Rows from block 3 of a small audio embedding model, named by matrix and row number. Rows with one number within an expert belong to one neuron, the router's apart. Each number is 128 + 32 x the weight over its row's rms, rounded and kept within 0 to 255. All counts start at 0. Numbers have three digits each.
Before each expert's rows are labels from the 100 clips, of 14848, where the router gives the expert most weight on average: "loudest" is the band of the loudest frequency at the time of the peak. Only what is clearly more common there than usual is listed. The data: single English command words and digits, spoken by a formant synthesiser in many voices. In brackets: how many of the 100, against the usual share in percent.
# router: router (model.blocks.3.mlp.router.weight, 16x160, trained with AdamW), inputs 0-159
# up: expert up (model.blocks.3.mlp.up, 16x80x160), inputs 0-159
# down: expert down (model.blocks.3.mlp.down, 16x160x80, transposed), outputs 0-159

# expert 0
loudest: 500 to 1000 Hz (52 vs 20.2)
router.0:080077178151160159123105082186085103153212126127147129171104133134153088129152114124089133139153089216154072138127121089183120140102098196189133118195039082130094165185141126114166105103114134127157167127169164111112157133152119218154100132080113139151113134176134098137101096137106124101132141126117092098128151075172176095121122133091091107116141123145100136177142119153135144162157083090095125097109115149111103090199147077095094106098135171114164123131106161142115100166100098
up.0:089154152133138125097173160119118106134180133120109144109152017148139097140130108125101156108050098147182047134131072156125209120171095142149139117115123132101094074125097088164077143149173113121156170182140136088168133184159102147108141104141124110115113131160083155148106135069154133173137145131097104150149153129129096082136104085142057142149093137013132132159142151158108142141090135117091105095124132128195166141121084104149160130222107122136145138123164164110147118133148087
down.0:141103198112147147180112112120150108111175094083087169145078198149122150175109136198148138141169127063141125157127117100120109082090134185103172121153088164192129158153105124158144087088099081144125102057126104117141027124167105137107088105135144134136133100127141139163073072133102106128107166094153157127115108157111107194116125183122130153155105079117142175180114106163182123085104165141101146129110150123127106112139119122081139113042113069120143166093163114146130188135132182
up.1:092118203148111163173121098143103124123154139134113140069101167170166118136127143101137162131186158116067171099130132082044130124105110141145088167111067137113131142133160108046090083150170148053113151139108100166156140155094202137136171131156102177137091129160140118143135100109056115157118117099122097138118090120161097152143124209111134185104078162051122122128109109105142131141111115089155126137096143203114127131129155169075084157136212125091147157145124161132148079151137103
down.1:082161145099152132050096116111115141117100144138152055134094071109078158183158089050095150145127195114089128136120113109185161131127154098128074109106107133101163186156122154136175107123118125147147123130129140103073151140140086221131099109109106125146132106073054154124194145116147136152145120107193079146149116088107066125133127100065121144145143071175132133135151090135154149140198137121141132167140126186140085137080143164200159130126101132123120156138166111145103151142106200
up.2:172097063131137151112121125065110135119077113130142119030130157083162129138097104088083054152092111182060153143126128145122124117182101137097114229175135133094089171153114110113147170119133170126157123119139109150151086143131032150156169177128166128158150125111124159147121100093175141124163107105175142106149119155135062129131118158104083116163113218119128116151127143113113127143127106077192054154135141139146147129097113104104190174104142096132144168165109126094116159102136155
down.2:156140139151095138187126146125166109158151117155136137125162147083122105089089120130111105120174114150116107105183116090169114082104118114128172136111148145141077164099149153136151148151205125031086133118111093101125179162093144109114124119189035172127118124142121148126115088178101045095126114148172120118112097139136198156221103150084128146145083068139152126103149135151175135083140085192113133126150145194136065133136119137149146090117129074131111123071133059162128151115173135
up.3:092125110176125125120141133204110181113140154187136090125083104135137136125138131150154049113130095096171158186114177137070138148202166161167157082151088117128125162105130168042156170130107104113120131131160135073178150134148110115081129154035178120078116162142103105116191159109160132103156180121102139136111067190162115159097110132116099071069118146131144079092112182119104160137114095143162095158140135106115089101145092118173091132108118087117143186142141107151125097159127093
down.3:153123184129127109131091174157097140060116125156125180132117199126167101092088084154166138075110117137058139157128151203143157137104108107132164152077071147160096127142165153191133121117142175108162156163092183155055140135165187158133101132081083133098131073156106141108123107119063138125118061090159109149113124133118174141105147085136140104131080098139077157150121108188118199136109085149147128146095113119136115089144130097099105100109207200149167080120128090105140123138145107
up.4:115114145094177208101145112136191101111188140148125106126133103080157125101121139156079081136106134131133102110087130149212127117136146138125123155106109092094122112102139130092106101173112115167153137125133133115135167177111122095132165106127075149113106096100088234135130111154093154134137118145176131217125163129103099078114055127140181120116204208136133162120119106137112117111093066124126149122087140027181150131146149116106128128085123176170136106127156165112109120131175051
down.4:139142119128101080087120115105142145146120136099056185187123119129130106147149129122153167078213115155163070148189121126132151118086184152128090132186145098147107086124122102162110194137156121115154119131090167065116103182156174197155096131149127125146113138131153103117098095112116076124111100105160159124122147095152124143115124206119126114164121118106099172151112098151135014096151121164176119121198152119084170160058095102130159100106162109124158065145075106138168118111126083
up.5:080079111151196110126093153088158168141089169126077089141093113164119108074076110168078172145157142110148139145091151213137095163075162151058150132124175119136124116133128135134096073103066088179100126078130161112153126175145034140099150124149143173153147138147108139113119089164186138096125124118132113135135123056068170149104098101148158103128120203115131127115175173140088104107104089141105202155116134143148127137130126145179109160120164125133117149164115091153145121076175164
down.5:098140163143152147178146091138159155207150135168184140132170137096135146172103067166096143182108082117170072096103145101087054100123157106105112158135140147082108148164174124108146159174141115099116121115131112097120130072125144119141121094163129121091073214133117131128084127100101133182104122191130158155115145161190073154080147111092121172187136096119120115129140172095164114101144139090124102160124102115132068155148108143110165068126086141120097148105190113118116065144148034
up.6:099194112125135135173141177132140145129141116129129143085120154145168086106181097127123123112101143173106156087142132127183156171135154100140158096124132128139113170225146150086140136128080114099123091110156133150092161117120116188124154103112136171123112126077131137133202097068133100112168095133115126097115156097122160133129142068114157113149113013071159147169151155144128117143107135129126116135110008102092151138135133126094075113149166164102197135108130004124113128154103139
down.6:094152125088109167146116149139120125144130096153128069178170172139110175108118124136075091150193129092078129173090121121068097080138139099113124136177135138122101112053101168066126148091229126173132152180098089115157161127179121128095094149169130131117191186125132151097079190125089111133153135119208138104151150132106089067105108166151122151129160170148122099082127063071133135087144121109116112155113156082098149123152117136175189128096127119147096100119089121139112174158144177
up.7:139154130146092137133104164137157082111119096163140172105151208130122133159090095104114144126090148117172155078144122099142147070169137158130119158116127126132093094147170137104169120191204113174122127153160095131141076146110102123073119139119111173080158109103136160080163152131103086155107189056192114154127121068123157125114106077180142141198182159110110084070087068185110154128137126134139103122076087087111068114146145154110142148111179120096180095114167091153122100153171084
down.7:150107143098142095096120109094097126183081129064117144139143104107101142139089075132158179146120126103144098192134078092131162108108127106096151152118107077160125122163129175181117113108155126117103155112147180139088111100080124188144133085141192116106121103173144123142104163124162147159127164131140119162129165211139117137121068119130140164178117085216106184166167157177127114054124045163088139128132135144097113131109172172169079128105120059144095145132084084091090174171102137
up.8:135083107108222190113125123157109130145125095146146124162133091135177075111140125169179149150098134091138098133107116177174089139142169096100124153125097120134089077128123157137083117135084130115068162130102114085176118072137114091088155076117166133175154097144152152144113113073102138124116147095116135143089118082182089135116127151177185171184175172058108201097092133096217125146118131118097162126084059151167122112135105115088149109152146138116151123096148111164132192148077165
down.8:133179108169115123105154084098083150116176118102126100097092141103104152158144165098137143107103128165172075175113114127102051105162127119123118156086118127131162150112141133106123141123032185171173088124092166156080119093134106189162110143115120111151043114175148145102109082131140141116138124114064131162143097122082120036127111167127127169125153103151200156147127137134118080145145198128152162145163161161052178141114168085105109130117203075098115156113130130180122154150145138
up.9:150151116123155165164116119210073103111125129165098181127123096112125157113115100094106141157074186222120168091176063080169134100109161139122079145105125123133119117141081136086128165164128167142153122167141105107141076105080110058164155124140109143079151105084118152145110117086141118137227095166182138117122123164112064096128109116097166170113096131107111096159112069120132159171137196115154121138108143154172130129190129156103124138085199129156100097121123109156134149100147062
down.9:146155147098110121112120114061125129183109115120097178156146186105070058123119137122154152078201124158165133160129090160119152113148191139173163105206143118151109143051102139092095161092132094094062147117113131128068155127139114138147108125172069147164118085151129176204140075110192140156114137056109139095172137109140176125121179124144119093185164151116075103110143177092131116039089099152128100143130158144113139127124154133122154086128111140109139088130151157081086112134118135

# expert 8
loudest: 250 to 500 Hz (47 vs 22); 500 to 1000 Hz (41 vs 20.2)
router.8:104054114111083152127124139179146123128147181173159077108167195167200107109144099107177156116171104170091131068131177135198124132131155095138111084064135100101123114182123193174161060118141075083112173147115138122109126096091075123178174106116108098167112103180141113104154132159111126114135156124081100117141124142141105171106165067144142086118146134143192095158090112153174167096146160099080133093141113103165126104115129156160089114071135154119108170119132113139126081174172148
up.0:103063111111133088108084119085116147150134141150093107119128183130129158154113195135127060100141121181118120108042137144192223156074104101160164173166090111177141081186120124153150158200159143171167144140134096100104083170185161098077148127147107055154156129130073154115085111160151112140129167114117113122139126097106105088135103155146135162112105126152162110105134146125137120112128084141159132148130142061104139127113141105148143156110166159117143061127143131141094170107039187
down.0:126169072101117131186126181109129141157128115059109163157092139124187122155111107144140156207172155099102176155110168144156159130127082145145161086089115136091130126131121105122131122120173154141138155085207122096117173126027124139133126128158110181154126111200126124086123154079116153106136156117079157091107154125165037057146149121092121078133154090131074164125134128176063136090130104120120087141159154116157091166129103125083108108073127097119177155081120101178120128143169100
up.1:115155093163070132129137166097123131132095134099102104092088183134142125139133121116130142126139178114126094113109099124091119162092121114107032177155146164091122094172099125126124146128131123159115082163149051162151141110118095070110129133086170162128125099096137138180175147199127139145102135055177087184116065112112187140128181173107112089147160111108177121139141128144090131135111202077134133151162180168117113092175152138025148111127139063126140120192128097129136096143163176
down.1:153065106104108172129082159141092184185127130156199115107160164119132157141150111129137036076112110097149160124120127065156149065130095143135168150125103177135114146090125099046100076104121172097148157115099116109151101145134193155104144116126117113114138141096105163124079178125122168131120196162161090178164158164127121157120106109111182133100159112164166147106132135159109113086103033127115125134123160148119157104173113182186106106181108095100100126134116120103109185118050135
up.2:140103092075126111084162159182088167164140088144076131101145032116129120112091144121114099078118104107124146144149137107171094131118118076118125211089150133080166145119040164106150160117184111153125106112092132107139163099229115100133129148136164092127136107125123173111116170108034118145114138155137131147124111192127158132124078111129103174126133159127129153137084133120187108122124228134057124117144102123208134144106136120153151140128121117168154137134064143166120131132149182
down.2:069148169120124149128076118109113057103171135118131162187192161145126112119137170141133109123178143131129119092116125118125134105081146172107144110128152127168110113190164154146157133148085141162126132189174080162109120113117082144155130167122060163095163222140101086112120107139215128101153116098202115105182117081129071124107160106096186150171102122177115088191134094112096069094129117117134104093106118135077116111162087128097125091098115149141121138119144102121149182136072055
up.3:155163115139169127116130112143194193148147165056177139131150105067129130116123137080164211142134143110162087093128145139161163123134134128091103110113129067161104114132128159101198154114098141084139094169120090075118095115141185117130148140124130093124113111178178100042112099156157103169144127071121095107110135070142064098134138171182143126101096071127087177123138178146091114162192071153077101166137162134133126117148150090128171088207146100112145122157151125145147135133080115
down.3:132106159116102075116120122182106088111180095155097119095144095119179103175169138156111146106136140048132116170129125142151133072117200105121150147047075080116128145138160137128073094153116105177121126103164135114123116078112107112115096141124133112124105096142102135153152150063111175160175143162074120158121079147130122104157131123161076063242072146125118094131130093169124067117185167111143142160105119131139122141152129095195117181145104120157158134121188116139126219124121144
up.4:143119167145158144087127098072157129116088109135147137106179107164130148147136112182155137153119105149201176083118092107174093175163097113113178117157202123155112152142065157169103142157126167072133136139106116103103170182091123180103105137161148105071011123115098098133120097128099073103114116104120164129114084202129133173070110118148139116129152184058148112095132145145158151140124144137094117060157145183101105106116151158128153087112134068118178144076125151141129110138174108
down.4:149124131108138164162141186118115123123192126112115133133116165139095112103113146070118124169140041142105061103164063089113096088084087147096136133151074152148185135115119145086131098145135102185139135169074130136158106131095083132138080101100163060192177137116111124107145097137143171179116100097128019072136110117124118092140109185111084176078114136147149146118118149117131165127169120122149157200173127131151126103127136184100162160134106151213098127105164138124137110073155152
up.5:132116126130153159091086108122157116096111049118137129138115127091134169169091189095149120145058158103118121197140184106081084146143127127100158104168077149184139098110139124116216145116147121142105108131166097136111153094138168147077080099084186143104122089153153099127113092165128114089215123155138144095099072147136144116108126148150219107154072142141123141106109156125144142137157120078067140146143204074064158148107144089193128170146109178158130149132108079142130113145140150
down.5:108113154124148093120133126146121156140161127106154118128074112146141150153126106183193158114125139084119085096142113114107131156088142160116164134173126138140162133106120135120164168132100100109143187193188032098142125147099189117105079134116159170060125076224118192130110122133131103151103098172107113118182157136171117182096111134145128141122143120088150093135120125117103095104145168118119065186104123118123065163219162108135068094084136092102136079157166122131077106159105068
up.6:169067142161100130145089114129158110127171161078100159141151161074083091118165129134127158074151138132059110170117139129097051152149108117117127144162245148139102148127116099138112116113123100102114095144158105136083166113123094128116113144195151129159129141136135116125131080175177105059146142083134093190136156130120161076100131114193177155133108098152135181123163134107128147209143149115162174144138219122103071118111128101147162125119082130100150124118141062104145171107063115
down.6:127198166150148168114109134096149103156116117091108145118130128127098113209081128185177132072111086120162169082118076131179129065088136109204140144148101136089193137146137094120159106128054107077112152137062156142082103096131105146157136128130103090205119178157127123089159165050159161051123126155097096116152147136124167112140159116115083142126123118112102132088133114145146184108154156138143110158122084135167122137079076145106093196166123151111149108136105129191131073132124148
up.7:119066155136108149108167136116154093113073126152124145093125160130105112123131139167147130139142099056097199125097139180164112154179118113120155096120123185164121115175099109136119087136088142107113129146104116144136124118108095094115193132146068087126122139117093015135124122154174070097137131123098153124142176180172113185134101099077128079100179128144116093131106132137105155143126135178154089121055068139133158122149153085161255152131121161177105135150119137092120182127159157
down.7:121093074103079112153116142140137109131158148176104202146130174097132139113159126152099112120141115136103185088148171123141179144138151126093087103069085158139126110165097091178136132164189106032127131155141136151154112143095118154127161112143122126106109111220160094109128139185107123126142085169122130118097125115143107139081108127119119123126118145018156136129131068149148144123127086104101195114154085171168150123145128141103045093146130154136192186122166086143109024108124130
up.8:093133111103149198125153142091118094122207100162170146111129089180181113078116127166128121118126209149096150122149107135141123179142097125124125132140187113153151148131129166122082134081040117074123156163090146144049087126105110136156095194115117206158160073075130155185155103105131105136157140131114092118113111138137152130123121105098107136077064048083119082163121181112099164074153140157103146101145154188121123118137139110114119120098153135094122181122123140154177168176165115
down.8:113073140121158153110134112181129175134177124124074100111158184130131110189123132141125129144087071164103143159137110142134111110085142146089096124111119109169189123195099111072156093171220142124154140176111094157130119166189110129145107143126162118137088183177132138082109127135140054133141061096116157068109112103094061046135164168107120112133154139182113158078112153087096071136184117120120151101127157091071178098114151151124132187102154120135104127126115118116118087145134187
up.9:190117147099160068173113166117104114133161192152100137106114128124083099095143117112074139110136135128167086120071133129131121136116196128138127092136117134110084110140118151106165255087113143153115088141142095145136145153146141125134079163143117106148132105101085183134136103084175128129152107177124170133109151109167144117157114109138096148069137117146151250125137087079207166123090113155144077118112157109182142164157074119066175133135135090126091109061133091116139111136137123
down.9:135158099144144115120144094193094138104036138152098088126149077105067142183096183138135195121137127134130175160073051122138109111157167101151134141133132079154172139081099099109127098098088117105120115140123104116129188192105183076113143108189139162072084169110148140119116092145154174140162160120161103067103166118124101090116119115109150186134144134163129114091166061107121143120153158128133080155113117104112143146144125162195144128095160056170103110133098167186159184129135109

# expert 10
loudest: 500 to 1000 Hz (71 vs 20.2)
router.10:146125191130117079209127189085081136094119137075072109124187141116162190153090160156088068102100109099122098169150165103102153087089129155163139139187102117171112144089167154166100171112112119114060161162122144100106155110091170183162133123183149098114121153120121096124169138143108163110101128087060108173158096163100185109133125161153116132120098154158103165160126080145104136160101083108160142105098156142144091151160122116113065132121073104114158086129106167194139165124161092
up.0:136096162127129169063141126152131145133141155156161107120182104135101151115141132104122091135171110159123134076146152136166151125104096147119086108087113105123130176179088124076139053155096116126182171123151134102065083091120184135102173134174186171145107109118109133105057123051131162141090124107199110157122159089080145068190162106125104079130109088163115133136160141114093123101191076169103154108170181197143149167122093143089113114135122147131102157178072117151167103153085104
down.0:168172137146113139109121101109135124100126107147131137075140135128101071200135086081110208107121094112080049144158142100136072133165169090163148111203107128105125097135154113126106137159119119134156096097113128158123100156166090136130091149156172157154116108115106108113150152117105116112112135148158182102106100110176112166140078180148114147141089129086147112145133081099221124166122072137120058207076059141081152121116155157177190109155116076152151147138164074125140192112150129
up.1:133071118157094061200135118118122129135134178153135198183114134111164122085084159137100162167148076139087129069077073164143113159099105108111116143118112139055098134148139145099150136103113157081091158063122150133134101155117177102130150131075082069125173120087144143118177170105127107071103196116167098152147121166135087169126139127132123121107183122136155164098138184223141124109138131102124135155102081153145102088109092132131186097111108147133172166159137127110091098116150207
down.1:180155104160164067113153115114084103088109173095132091107135185126140157131150075112123171138123134133180124164099138130113119103124157143152144189133161118119155099119156080119072095088121114036080126135114102152193120117088110153098135109158137150119129067099112129147096139114101191162157118121081191131169104153162136182150121136103136086187124142071148099196182104123039113065124204154166180143109102082158099135160137139141133095116094190095124124141130078144130110152125157
up.2:099122116117164103061145129196103122156125143148149062171092120154140100108136147061156106132125123133127149120108163134172121133116087088120106163159158155105152111077106149148089062152117127218105123111148151132153119110172132117121122153104102150126095118087149156106130152116079140137149109182082127137151155154170110103105174126111105156091136149156166055122153200112103217060183026095210162112117138111161112130150089124163098132152153098127123133125120127034124143090152144
down.2:094135117067162065165075107095128115143124129130164092099138123073164166172140109114123071105101130142119130098099105101149130126082121102119150143086065171138125097207096130138147135125127132122142126094123162111159177203142193122090158167109154121085177187114123124126133107125102116098090160143107072128067094130135177089146131063154139100125067170097191101129149108111111140168085181139162147165115068163131137112187105186185156127106158150149189138104165197129114082121121152
up.3:119107148114087175172097106095128122148103135096255150140094145110122163158111146116155090148137140136188139125092128109188084140123107160121123130143120093149085137160162136134189124139088124150102187125126091129103095064127097126118086053168099118114190153145131180139147114107183156127145037077179156113133157162124073082105128125118114149132115085198125081127134180168113152149185088082151110154143122142128168124100120166109160124051108119133070142130089114110136107118108126
down.3:167131144135150070134076089129150119100179175123141120091118104084113148160099166110085185163145125094061135206161115163143112097110103133106145155141149168137140085162132112157123125083111090094144121098121095105110096072119159122131145174089089115186085136127112137102136149181076120127073103126110145141111134085113162146144125156175133148122126164051179101127126151085181173212114119100148124061167153107133094116098128166158102109255125109128107096146133145147152184141134118
up.4:137116146124166145088157068141094102131096082149115067105120116099150113145176142150138044139165130107119192082136084103133085111136091173126169121105127115124135159121095162108161147136113099169115128126168159134122112136082137131132073103177112104134175105235169149114138131143149150125153131099140185089123163083127171127059078117089126160144164133133181147134134090069123170114129193069116113126103120123111131166165132124089221138104153138117115185160055069151122082153095168
down.4:122120150069091113222095101116159188167102114123107107130158141135091117115160103154145158080106142120099144114130149104132124142132189184116198061134116100095106121101145152175137094121103125179107140120112106106104163157151125106140237144114144126172162106108165126137144157119112097122112173130094109120093069112111076080143088098127106140084111168133068130106075198136050170160132110118138121146194129092162145174120154136097174078147146125144121177100107205166141078137149142
up.5:103135128116194115168171160106160149141133126100123122129077145130155108160118101176091088179146081149108104165092211083125102112139137104157148066174145136116151130190032122132102109180109204137128103122072135169194095203122147143193088141105097137142135157167143128121111090152146138162106145143190131115149166187180128108147135047106137100120117120120109121118142038121158158139096132122139126145155123127104109163067105112099106092150164145091094152115080120120113080083145117
down.5:118102153127150139163092092115112150165092158105147157130134000147145095105140136099178167074144180172158158069157124098133102093159141069049095219116131131156168097119091141055098125097137148159139123129072148169158113150132139197138133105100120183133129072131117135137111091057161153127115130117107167093089100110122091180110144113158112160088126169113138140173120179120108155122136104153129125119105153114129074140139181134130202145148140141124061116123123135152157143113134140
up.6:124086113133087121105086115136176195152143154152120137123199080143123151090150117173187174089115151178131104126175164128157124095133118126140149088081116165156122165137162096072099105088102112127116165086154131042108166126172185188128109088113165079112113114082132184112090133104082119133128087143054207157124103089112092157137125144128155159139083084133148187099154144127114096171157122165099145125125056137107135166127129142100142107107161141178116110179116105141100075134194084
down.6:161183132138108101148137162171048088112126119160114161152086073097135128114102079115113112096144093123128131155168094170068075153202108123158122155184147098107153104094120126126170127126116158118038091144136205116163151084142152053153099156135141160126117124120134124183193118116148091093161143142168095147146117137173159148098170115096031119174054131105122111106128112142166116155146065091142155156135098169100111126134111096139105146152163072129141141111121201132143166157099116
up.7:108122120196164140133140046100126125053132131164192103159134101128160153115179084109124083134156129158101139146083139082148127144111109090142173167127172125142134126074049160084106114156157126194142106089088132183113076056067113142148096096151109072116148141136148136148094138118125091104156121173121116159141123115145090204135151153177113092164157162112198133130171114111065103132139108095083119098144089089113139141129127133143118143175150160155204156177072140114117149132078099
down.7:107182134113113093051144166169153111145187111149179115086182207121112138102096152071126159096125143128098144139128149114161086135163153102092083093119114128131109149102104076190184159133153163124121120172133108137098125090103120092148133185148152174137115122088131145077108086049134133157117115055146169168080119157138131122123088134146130148163174107137128108077110088114093161161186143075167179108124163138226130095157115105170058137119154099139148098119113137087143094108077142
up.8:153079099100147147117137122175147131098136142169147123118186104154142108100134125161140149102131109095128186063080095145165108154110236123101188167168126121102112143145128155112077109082179141124105127122131100087111143113112093145091078079186123150184140139211131181086115111084139118107122132097134129115143150104076087153162159124132126111148120068132133138091117096116195102097140103056127101122163109122114145159107157223138154117121123176122141176120225072131109156112099083
down.8:168121093121085156130149114123099110116150067138117101110102148152141102078190124114183110133095107137105118105122133132142143151160148120128145131080091075138147100089156128127179157113110116141135116143163135155087155099147129110100126117146136179176131174118170130103149198118147200130082068127114142100156082124108202072136141152142176040145135145118108116094134117097097166046093092138138157087111068136123085130137132154131151182176080133147133156204172066127176078145131229
up.9:174116140167133160141160083091155057111072114141157164158142113110122147139104122159129069095127159124136198146109123176137061167132144105141121099155140115124140117166207113118100111143126115103162200112145143137108136123097074119128064151088084163089136093239104129122129145103076128119115134147081124177116118117134152048194122129117119119110113157100033107132143132152180129146206124126144127140065162177132202113109131141111068159118077129114131099124107133155112164112106137
down.9:156122132134143044116161122163135116094172153168120097084137137155109172061158137132154117180150167154128088115125114142135130137093146196079115209115046106087119158114161154132153101110058116088115113062124126131129106047164113169130148139116141120159164159110127123149151107109167147144135129136176101129156089167119130163100132154148127129100129138121133147136075097066149096087134123132088203123117134170126109174132104063153164224105129116124179061064143098126127158126060123

# expert 3
loudest: 500 to 1000 Hz (48 vs 20.2)
router.3:099151168098185142099135180140083081081136135140112133101109090141116102133137145133149095080082172101147104108088124155109079100169113122100109187199142137140145172097127105132150122112173137154159124095102173140173119148088136094109099108129125105139146099120086091163092185151096106176139130160173182141147112114146187228148170165140107133071111106124154103130081130141155087157195124098111194118080085132151139112082205096101090101154102182138118081110061169126125134165163162
up.0:104133094151124191129064172096097127126059126134135193129131113153185123143150154125143138080115105074183085124090181106121128165156146115198086177118108146060116133146111158147153099149140146091096161113178111132108147128187155105117154137080130191125143135043195181163085132039105081162131122146096136133138110185121092115144149155138113143095128120103042162073140100174115160122103126133116121128103135144143181129107082133127120125121101160112145106115130078141173190135081098
down.0:168088181137102154117123110148141126170154106158130079140125128146160100129174119130138158146163051120128067141125162065128147167160048155071138124126091109169128144109162130110147140135093110153044134140132118100165100153152118140117091119124077118163141143171133112158131115096144121134130152114149127099133098098115104112127200124144183140105133157096130227163119105087137103098073132119131156154069126151116196111080123088090145048120230039098125114171148120154135190119124148
up.1:134138098169085131146099111171132129117122062124144133095132159074118061142139107150149092134145117151117115113173147131175135126121093171140125119124123144123134138133137104037132161157114118126176082108145075122101250052124186117167112164117185132136158118070155163132144082178162156129140107175128145120107069153105155097104102171114154095125198123112091116144183077108200118126176123157089175109198096109115160074098140157148155110132091127164131167140119081102077119133148114
down.1:176124127092088057155142106131126141147134136075110035158129142134125168134122106130157142087104200140152131144162092138092123154101209085118143114121167073121090082134128121118145132118111146071068167200128163105055067137084158168119152135163147187166170103159166119128109085175143159097108131127105135148156150122168153090143142066106126048138134072145167112112179141085128168121159131137182151087103161169177098138094114122109096130124126075112175111108102155143168149123106103
up.2:053056154112085157191145143142068100141138121136168185140093092131085095132115120170074148119095137163132106095061187201109098169140108165111106151158179138145074135105074123137152086084151152119168117162084149154145149143123182135121156070075149078136100125116111079113095133096119151162084208123109134130132090098156162100150159103147118104103123107185105143115120143091153127106192170114159151109107134144174161150155188085052124109161139160151119139091095122140137163136111137
down.2:124098023122131160130113149131145138115118095148097059136142096123179098136134156179098101178097115130085076088161139033104190174146103118142119141103183150158093135166126111171140156139032113120159139133140079117117133144142141100161146122130090092105114133118145115105165140139146096108127073178129132136105123150182110196150097104150121118112215120168123114052106090185103139164105083108118156137182099118144089116113118182109187151140169161086124178138148113134113168142104168
up.3:118135087075134154110177079090112137124169097129169130132250123129128118120127176165138127128045123104129123141111123197205100129070086095103137138135145124130073111146101154111112114133146120190110164176098152120099147102145107099180058133130147164152188126178170070111131162158167102131098153130135143129071143122115098163126063143131131144108074056138135115153141161142150110165133064141114129102092055121090149106133141115097142188119121150117062138159167146153137163121174120
down.3:105127118158152086121123147178166154109133079100072132141177168151127174114081110136142157140211166125167185155099088153116138072094108145175084170146177182153127113121103098111147129144119146145163189083143129137163167108082122072123136156073142117155120111146118132091158099096161120096122100107130146178125086081162117117133154110074116087169195171134124108062119089140151068142136165092108066069145083177096125158129110124113160187118104162127138167072109072170097084139101143
up.4:121108104119109139113136153129091153129227080170157125097156149102093166132129134181154078104099125073159126091149128171075146149043074139084088145110195161211066165152162142069147098117135184143158144105152163114156065121148153110109077201079145128177096123110129155083107122123093130153145158107138118105090180128132091132133176143119155178106073119101106109146120132123179121151136102175107110131085088086123159181110130126172089134106134156182118138106090127141114133175110129
down.4:124107173128149087104128110152171105078109135104135153117205039180121081122099152113049127139198158118107106126148118166169142145134129114150104134099155173145124133133070145114148153190112111027128086114078096128168157113115131105158122100140155152093136086133106106127177168132136113106152106063153114181172166152145157124116139106123098166151112123169082132161091128115050191132151068132077073091195176136168133127122131147099145173112123144158084108121094111130181132120140173
up.5:156145163107110158172064152142128028126150164085124125154160107167121132158141117094104155105104142043107139172122147104137130152104130104078087157127094160104076164154170124168133131081137208098102125138136107123122109126111131153114081121125128145134127118127122116138126113102180168125188178129169099160133158151169131142133075180141097157075127086153109153133138109105151118126136160120104098124035065184129153098111148115118130105027096172191111071094111192171127164173109139
down.5:102092077115146096133127158162120114114162123111133109123152114148176090116149162114080160121189143171172090120159059114136132111113102141136168108142145164127159147140135168130103169128173130063125100116137137158138214115107099137133091129093140123035113183120136118123176173117134142123091129164122144099087061108127136111138167200085035138126121141150154130074210114106123118143093095125130156099065138146131159104204159097140104139190157092170113123127101072089098142136054169
up.6:136168118149163160130145134197158124134167148179168121124147089181145131091130109154151085107141112099111150157108193097179149165115159139136142075139171156081112115161088148109117098077246156167080142149118062105165167183157167104136113164090166115133195124043089075116126178130102109148133181113135126102096125201131104078106121055123094125111160098138104146105112124111141125134118133114102055087182134152085120093146127137153126076095124105150148131081138132117106144112115126
down.6:104094138120100131131184128103101124130136103120090132114165084101120123208093106180191110125168103130107126129117138116111146137087170074117131103115150141194122122176108134121183128114133187161136146133177211120120132083199089105141117078096155114148128138161152110137181125150144147168135090153126070132103155084180124129152128141072127119131149088123081124120141042119116072130197089087097196103123105091088166172127101060116135173108171127110159160206093142127116116172084094
up.7:132129122147138121078117221227130185139202106096168070089105188101112193102148128126149095115142099129112129133165109176098099157122121125121103124131114128164105088054165075085185151081148133144136128137166140167067089145102101180145114141134186166112124138129115149108118120087037117187145148183124142078103111167151137100136143120129150115120125176122097134098115153150158053129130117141111134100097133153125110135117122156107127055131110158088139130111126103068166106125200160
down.7:124137119101168137078129111107151114136085137129164110202140184111113166091166142093163079139115138129155097163098105142145142155085144113137108146030146136110142123163094135126079172139056133073097148194146086187144178142104134085163090079120112155156116134110122111171146109193124135063116161086170122119139173103110163104107133108132120085079160115112133123035118084103080127099138154118153121118128170169138143113144131124142133156150190123166073119136205081151159128144080203
up.8:166137196120132170145099106056099105110173141089125115142172148051128166160129098177183117108110143126161136182117162115143140195132145119130124116111105107116119115141096088117095129130147146076178140164111172125130188124164107153096076161076123078098124115126156136128079158147122141133100162115191122116144113104143046087124113077162129112139169158134083146088141135165103066173111102088076105111146095095127130097136119071159107109158089131168182255125120127117131161109143163
down.8:133139067101159075095140142124066101114124097114145088095194076185146198149124174126146158146176092145120128158151137169141128078139168128058129139140149120154165138171135148132128140140142153114122144101105117127137184127238112086131085154154149197071157155154163120127122141112089117159133078109157077098128157114128150112131170062133145118169172049173103105092137098119110135143139105141116132134077113147177136122072123101146220130122093091107099089156127152129099092098097071
up.9:088125119163215166165081127136125150126102173132127110137129220151196159183134132124126156121103125117118121134120145126089074135166158140114122087128104152159077108149098137132118091131104154150112100171206169093150136093176167151079116114109137117024073160094164162089146137125083130159141063181107142059119096181135172131121164075109153133122139102128150115112085095111150164094199121097186093097159112114129142151118139109073102143133114083105070077117157115144157100107130136
down.9:131089130146127136163158094154105169164217161101171101149136043105159148175132105132144106134132198096127119117140174115155138072126076128094108106091120117093146165152114134110086117129116137075170139192146134101147102128124106168114150119106108149115094162119132108181105105126128168108114162061113074155100135162092100119110137076161149129101076161097100073106118097189170062210138167090108130113106178160140175110137120150143125076219151158147136169069104149134128165120108093